config.yaml
model: "multi-label image tagger"
beta2: 0.95
eps: 1e-08
Rows from block 6 of a small multi-label image tagger, named by matrix and row number. Rows with one number belong to one neuron. Each number is 50 + 10 x the weight over its row's rms, rounded and kept within 0 to 99. All counts start at 0.
After each neuron's rows are labels from the 100 images, of 14848, where the neuron reaches its highest value: "responds to" is what is common among them. Only what is clearly more common there than usual is listed. The data: reaction-diffusion patterns (Gray-Scott). In brackets: how many of the 100.
# fc1: MLP up (model.blocks.6.mlp.fc1.weight, 640x160), inputs 80-159
# fc2: MLP down (model.blocks.6.mlp.fc2.weight, 160x640, transposed), outputs 80-159

fc1.273:42 44 50 23 46 53 37 38 50 51 48 35 53 41 45 40 48 51 41 64 56 52 48 40 39 43 42 49 58 42 56 63 42 50 37 51 40 58 53 54 42 43 32 45 70 55 60 41 32 55 60 37 51 51 34 58 41 58 33 52 51 73 52 52 47 50 60 49 49 34 53 57 49 43 36 38 57 38 35 50
fc2.273:54 42 42 64 51 39 50 58 45 55 46 58 59 50 53 50 47 23 43 47 49 46 43 47 54 63 46 51 39 45 52 44 57 41 56 45 47 53 48 35 56 46 51 40 44 60 38 39 54 45 46 75 61 64 59 46 54 56 49 35 41 42 53 55 58 40 63 53 43 68 44 38 44 68 61 60 32 48 51 61
responds to: pastel (51)

fc1.15:52 39 50 33 49 37 45 61 43 73 63 37 61 38 39 42 54 51 61 50 53 59 66 42 44 43 62 56 57 47 51 60 69 55 59 42 54 71 46 49 20 37 34 43 49 59 43 55 41 55 46 32 53 33 54 49 38 64 42 54 68 48 51 49 46 48 63 62 44 47 47 40 66 73 58 43 55 56 44 44
fc2.15:56 64 46 77 57 58 50 46 39 31 47 47 44 64 53 54 47 54 32 45 47 42 44 43 57 59 51 35 50 40 39 44 45 56 53 50 45 49 52 41 57 54 50 50 66 48 61 43 55 37 38 61 39 66 50 61 52 65 71 43 42 52 42 53 38 52 47 48 47 45 34 38 43 39 43 45 55 26 52 49
responds to: vivid (33)

fc1.264:39 41 43 48 47 48 52 47 43 51 40 60 54 47 65 32 35 59 56 51 33 48 42 34 50 40 58 45 72 60 44 44 52 45 69 50 44 37 40 64 43 33 71 42 50 24 58 58 45 45 40 25 49 42 58 50 45 56 32 53 55 60 63 37 53 50 44 47 58 61 51 50 57 55 34 36 50 43 35 60
fc2.264:55 49 61 47 53 55 45 36 39 47 51 51 41 46 48 58 61 59 49 51 62 31 50 84 46 55 48 58 33 38 48 53 60 55 49 56 48 68 57 46 58 50 48 60 48 54 42 55 55 39 53 58 33 43 44 32 46 50 60 64 22 56 52 47 35 45 83 47 47 54 51 57 47 34 50 55 48 55 73 62
responds to: grey (39)

fc1.638:41 27 26 48 52 54 52 53 49 41 56 55 58 38 45 55 37 44 39 35 60 52 48 33 36 57 49 52 41 50 44 60 48 55 52 48 42 28 51 39 49 56 80 53 44 64 37 40 31 54 67 35 67 35 52 51 47 33 51 39 51 58 53 44 40 51 24 51 56 37 54 41 54 49 55 51 50 51 31 59
fc2.638:62 46 57 49 48 32 60 34 36 59 43 47 49 64 51 36 54 50 51 55 48 45 53 53 49 37 23 40 55 61 63 47 57 44 44 63 47 59 46 39 47 22 46 55 46 37 58 49 67 35 48 34 46 58 53 23 44 59 58 49 42 46 48 60 50 20 51 44 48 55 64 49 49 62 36 35 49 47 60 52
responds to: pastel (45); dark (34)

fc1.468:40 53 43 63 57 57 48 39 40 58 52 65 34 35 51 51 56 42 62 51 48 42 58 42 59 53 54 27 35 66 43 45 31 57 65 32 59 41 54 44 44 37 68 53 50 65 48 30 55 48 60 29 49 47 58 55 40 57 42 36 33 51 58 59 47 60 62 42 51 58 57 68 50 67 62 28 60 58 65 40
fc2.468:44 55 55 36 51 59 52 46 61 67 43 46 83 54 51 35 64 48 38 42 52 70 45 63 57 52 47 61 63 49 49 53 60 54 44 54 50 55 52 47 65 46 44 29 52 33 57 59 28 66 39 61 41 65 50 55 57 55 56 55 55 36 46 54 43 50 40 42 44 48 44 21 61 40 42 58 39 35 29 50
responds to: vivid (59)

fc1.44:35 40 59 61 74 41 40 57 38 50 54 43 47 47 52 35 50 57 34 51 56 33 59 60 40 47 35 34 56 61 40 43 40 50 55 40 42 59 43 57 30 45 41 57 54 55 51 42 52 43 49 44 68 41 55 51 40 66 57 52 39 46 59 59 58 51 39 34 46 58 46 45 52 40 62 40 43 34 45 46
fc2.44:55 55 42 51 39 59 73 36 46 60 30 48 40 58 43 35 34 28 51 32 40 50 55 54 55 44 60 56 44 47 50 54 51 32 36 56 31 44 50 43 52 46 67 43 45 35 49 43 39 67 57 51 25 55 48 37 58 43 44 53 50 55 64 46 65 54 55 72 46 36 55 49 39 48 45 48 51 61 59 49
responds to: grey (33)

fc1.447:54 59 45 37 53 28 41 47 44 52 48 33 57 53 56 49 51 57 52 48 49 45 56 66 47 40 57 64 51 64 47 53 49 56 43 50 35 55 41 32 36 47 17 48 42 63 48 51 50 46 48 49 31 44 49 49 49 40 41 62 56 60 55 38 49 45 56 50 42 67 70 31 60 55 60 54 39 30 56 50
fc2.447:48 37 52 50 34 58 58 50 46 54 37 68 32 55 52 61 53 35 38 65 57 45 29 42 51 57 53 35 59 38 49 41 49 54 47 50 63 32 63 53 64 56 49 46 54 59 56 48 63 44 57 42 82 57 61 57 44 40 61 34 33 44 44 56 40 75 48 52 58 41 43 57 49 56 38 48 66 54 54 27
responds to: vivid (69)

fc1.168:46 42 34 56 72 46 46 49 55 48 55 42 40 33 53 29 75 55 41 39 62 39 55 58 51 71 48 49 47 54 39 51 43 48 35 43 56 55 49 57 41 53 63 37 31 57 68 63 47 37 55 39 57 46 44 61 50 50 60 51 48 57 54 56 43 57 43 57 64 71 39 52 76 51 35 51 47 50 52 33
fc2.168:42 46 53 53 24 56 56 56 39 51 54 56 41 57 32 57 48 29 44 42 34 54 24 40 53 34 66 53 55 62 39 49 52 56 63 46 35 59 54 67 61 40 50 47 71 51 48 50 19 47 41 55 49 39 44 40 27 38 44 54 51 53 62 66 48 55 45 52 50 48 49 41 34 50 49 50 42 50 42 50
responds to: vivid (32)

fc1.465:74 33 55 62 60 50 63 49 66 55 62 52 52 49 71 55 39 36 42 41 29 24 44 48 52 54 52 44 34 62 58 28 49 50 55 50 40 54 65 42 48 39 69 49 50 48 36 71 59 52 63 31 35 59 50 47 35 50 40 53 58 47 60 58 45 39 39 59 35 49 47 57 25 55 40 45 51 68 46 53
fc2.465:21 50 48 34 54 37 37 60 40 58 47 39 50 56 38 42 75 56 64 54 61 65 43 55 56 59 40 44 51 52 38 65 50 60 42 45 77 49 39 55 39 57 46 50 53 54 62 45 36 43 42 61 56 54 47 45 70 46 40 40 51 67 26 48 38 57 56 34 64 51 51 53 62 63 59 40 43 40 60 60
responds to: grey (32); feed 0.078 kill 0.061 (31)

fc1.80:52 45 53 54 56 46 62 39 49 48 62 52 68 44 48 37 64 31 45 49 49 56 27 57 59 47 53 48 73 50 56 46 37 36 35 39 36 56 56 46 53 63 51 51 50 45 44 48 28 51 63 43 46 42 57 67 53 50 50 52 43 43 34 41 37 53 60 47 49 51 44 46 64 62 44 34 59 48 39 50
fc2.80:51 60 71 60 51 44 42 62 38 51 58 37 35 57 43 71 26 54 33 43 58 53 62 46 47 45 50 20 41 38 32 46 56 42 48 42 29 71 52 57 48 45 50 38 40 56 50 68 54 57 42 50 58 56 50 35 42 67 42 56 51 52 37 50 62 38 50 35 54 54 40 47 51 52 66 55 52 45 40 57
responds to: vivid (54)

fc1.234:47 50 53 54 58 45 44 38 53 67 57 35 55 36 42 48 49 45 28 53 46 53 54 57 50 52 60 39 55 43 48 47 66 52 58 49 45 49 48 50 45 43 57 46 32 71 56 68 51 28 48 55 48 53 62 44 63 36 37 57 42 48 49 51 63 57 26 57 26 57 58 69 52 45 52 54 42 55 49 37
fc2.234:46 34 48 45 49 48 40 35 40 49 65 65 30 28 68 31 50 44 72 56 56 49 44 41 49 56 53 61 46 58 47 65 46 50 43 67 52 54 46 59 39 56 57 43 56 25 46 49 46 51 51 39 51 43 52 60 45 65 59 55 52 52 47 51 33 50 49 56 63 42 45 38 37 47 31 44 45 55 53 48
responds to: pastel (47)

fc1.0:40 56 44 39 51 51 41 36 38 67 56 65 48 59 60 53 72 69 39 40 63 26 51 45 47 66 45 44 53 48 60 41 60 63 53 33 60 47 52 32 42 62 40 44 39 37 54 53 56 55 46 42 50 44 56 34 39 54 56 35 56 57 57 57 63 43 40 44 50 40 48 60 44 56 38 59 53 52 37 40
fc2.0:60 49 42 76 51 41 49 36 56 30 48 62 50 43 42 49 60 50 49 61 60 57 52 54 57 63 45 51 41 61 38 60 54 37 64 55 55 45 59 51 53 45 55 52 33 58 46 78 54 64 65 55 51 50 54 49 61 48 32 67 54 61 64 46 47 52 39 36 29 49 35 59 59 49 49 44 44 50 60 43
responds to: grey (41)

fc1.254:43 56 61 49 54 40 66 51 52 66 26 41 53 54 42 35 66 49 39 53 38 39 43 53 59 61 49 43 61 62 52 35 46 62 44 43 33 52 50 51 36 31 40 59 59 53 47 54 54 52 37 38 42 63 40 52 59 44 64 57 48 50 58 46 54 53 71 65 33 65 64 50 48 57 35 20 48 41 37 54
fc2.254:40 51 59 58 53 63 36 47 60 71 45 53 60 51 48 42 40 41 60 60 50 52 60 58 43 45 33 64 51 51 48 56 55 44 52 49 59 52 57 37 50 52 51 39 39 58 50 42 43 37 43 55 55 39 46 47 49 72 49 58 53 52 56 54 46 39 47 52 61 47 38 47 52 50 52 84 38 51 35 41
responds to: vivid (57)

fc1.345:36 43 40 56 49 43 43 64 53 61 45 60 46 42 59 24 34 53 46 47 38 58 48 57 49 49 44 43 48 44 52 20 53 49 52 48 55 42 46 24 70 61 38 51 32 48 55 52 68 53 51 60 49 51 36 42 57 44 52 53 72 37 49 49 67 40 33 53 38 55 61 47 64 33 46 56 55 53 34 39
fc2.345:50 58 41 53 48 56 54 44 32 55 35 41 44 57 44 64 56 44 66 42 58 55 49 38 48 38 49 62 64 48 54 54 53 33 53 47 46 51 42 68 46 72 44 49 55 43 33 47 56 44 46 44 45 39 50 51 47 39 48 32 44 63 60 46 53 65 42 39 50 55 42 61 40 43 50 39 45 44 63 53
responds to: grey (39)

fc1.440:63 50 46 49 76 51 50 61 48 35 43 45 59 46 46 60 35 43 54 34 59 54 44 56 40 50 41 64 66 49 48 52 52 58 37 27 56 52 46 20 43 62 43 38 21 34 48 36 34 58 63 56 47 52 39 51 45 48 42 45 46 39 57 37 51 47 44 57 37 53 53 50 48 45 51 48 48 64 40 73
fc2.440:53 60 66 54 37 57 45 48 63 55 37 45 58 65 54 25 41 49 47 45 43 64 40 53 69 53 39 64 24 48 61 44 54 51 47 60 59 44 66 60 55 25 42 58 48 51 40 55 54 35 51 68 51 48 46 54 47 51 54 61 65 43 52 56 48 50 60 40 64 52 54 36 53 58 28 52 58 27 52 41
responds to: pastel (54)

fc1.429:47 44 38 54 41 37 46 55 50 63 58 58 56 64 74 41 51 49 56 59 37 45 29 42 40 33 57 37 55 42 56 60 40 63 29 40 42 46 44 42 32 44 63 68 41 42 64 66 61 35 39 42 49 52 49 42 64 49 55 64 60 60 34 58 37 51 64 41 52 49 51 43 51 46 60 58 59 61 50 43
fc2.429:55 44 62 52 64 72 54 68 47 52 52 39 56 37 43 61 54 52 58 48 54 48 65 72 41 59 42 59 44 60 57 49 53 61 59 59 49 41 49 44 46 48 28 57 62 56 47 51 55 58 80 55 59 44 34 54 48 63 46 28 44 42 54 63 61 42 40 63 55 57 50 51 46 59 65 48 47 46 47 60
responds to: pastel (75)

fc1.196:66 50 48 46 45 67 34 45 51 32 46 54 61 48 32 70 43 62 37 43 45 58 39 51 53 52 61 38 43 57 49 49 44 53 42 67 40 31 51 52 35 47 39 57 53 34 37 41 37 37 75 50 34 31 43 37 49 51 42 48 52 49 54 57 43 55 33 56 51 46 70 48 47 51 55 51 57 42 54 59
fc2.196:48 43 51 49 62 40 45 63 50 59 57 54 56 57 51 69 56 43 66 53 57 45 51 48 48 47 46 36 51 43 39 66 60 50 45 38 61 57 62 38 54 62 73 35 61 65 55 64 49 53 35 60 57 69 48 56 64 53 44 39 61 60 58 50 48 59 45 29 29 72 67 35 43 52 63 45 52 55 32 28
responds to: pastel (79)

fc1.508:48 45 45 37 46 50 54 56 54 48 46 68 49 68 61 48 66 53 39 65 56 53 52 51 52 52 53 51 44 27 46 32 60 67 46 43 55 44 33 44 57 32 56 56 57 37 29 68 61 40 44 56 63 28 56 61 44 43 41 55 53 50 43 57 66 51 38 61 61 48 46 70 60 45 63 37 48 43 42 65
fc2.508:48 70 39 57 59 55 52 49 49 52 61 48 59 53 56 52 36 50 65 43 43 52 51 57 58 43 43 50 75 49 34 45 29 45 42 55 61 35 53 53 44 53 46 47 61 58 56 54 47 61 56 55 63 44 60 49 52 62 55 35 53 53 49 51 59 34 33 56 46 55 46 40 36 65 50 44 55 44 42 42
responds to: vivid (36)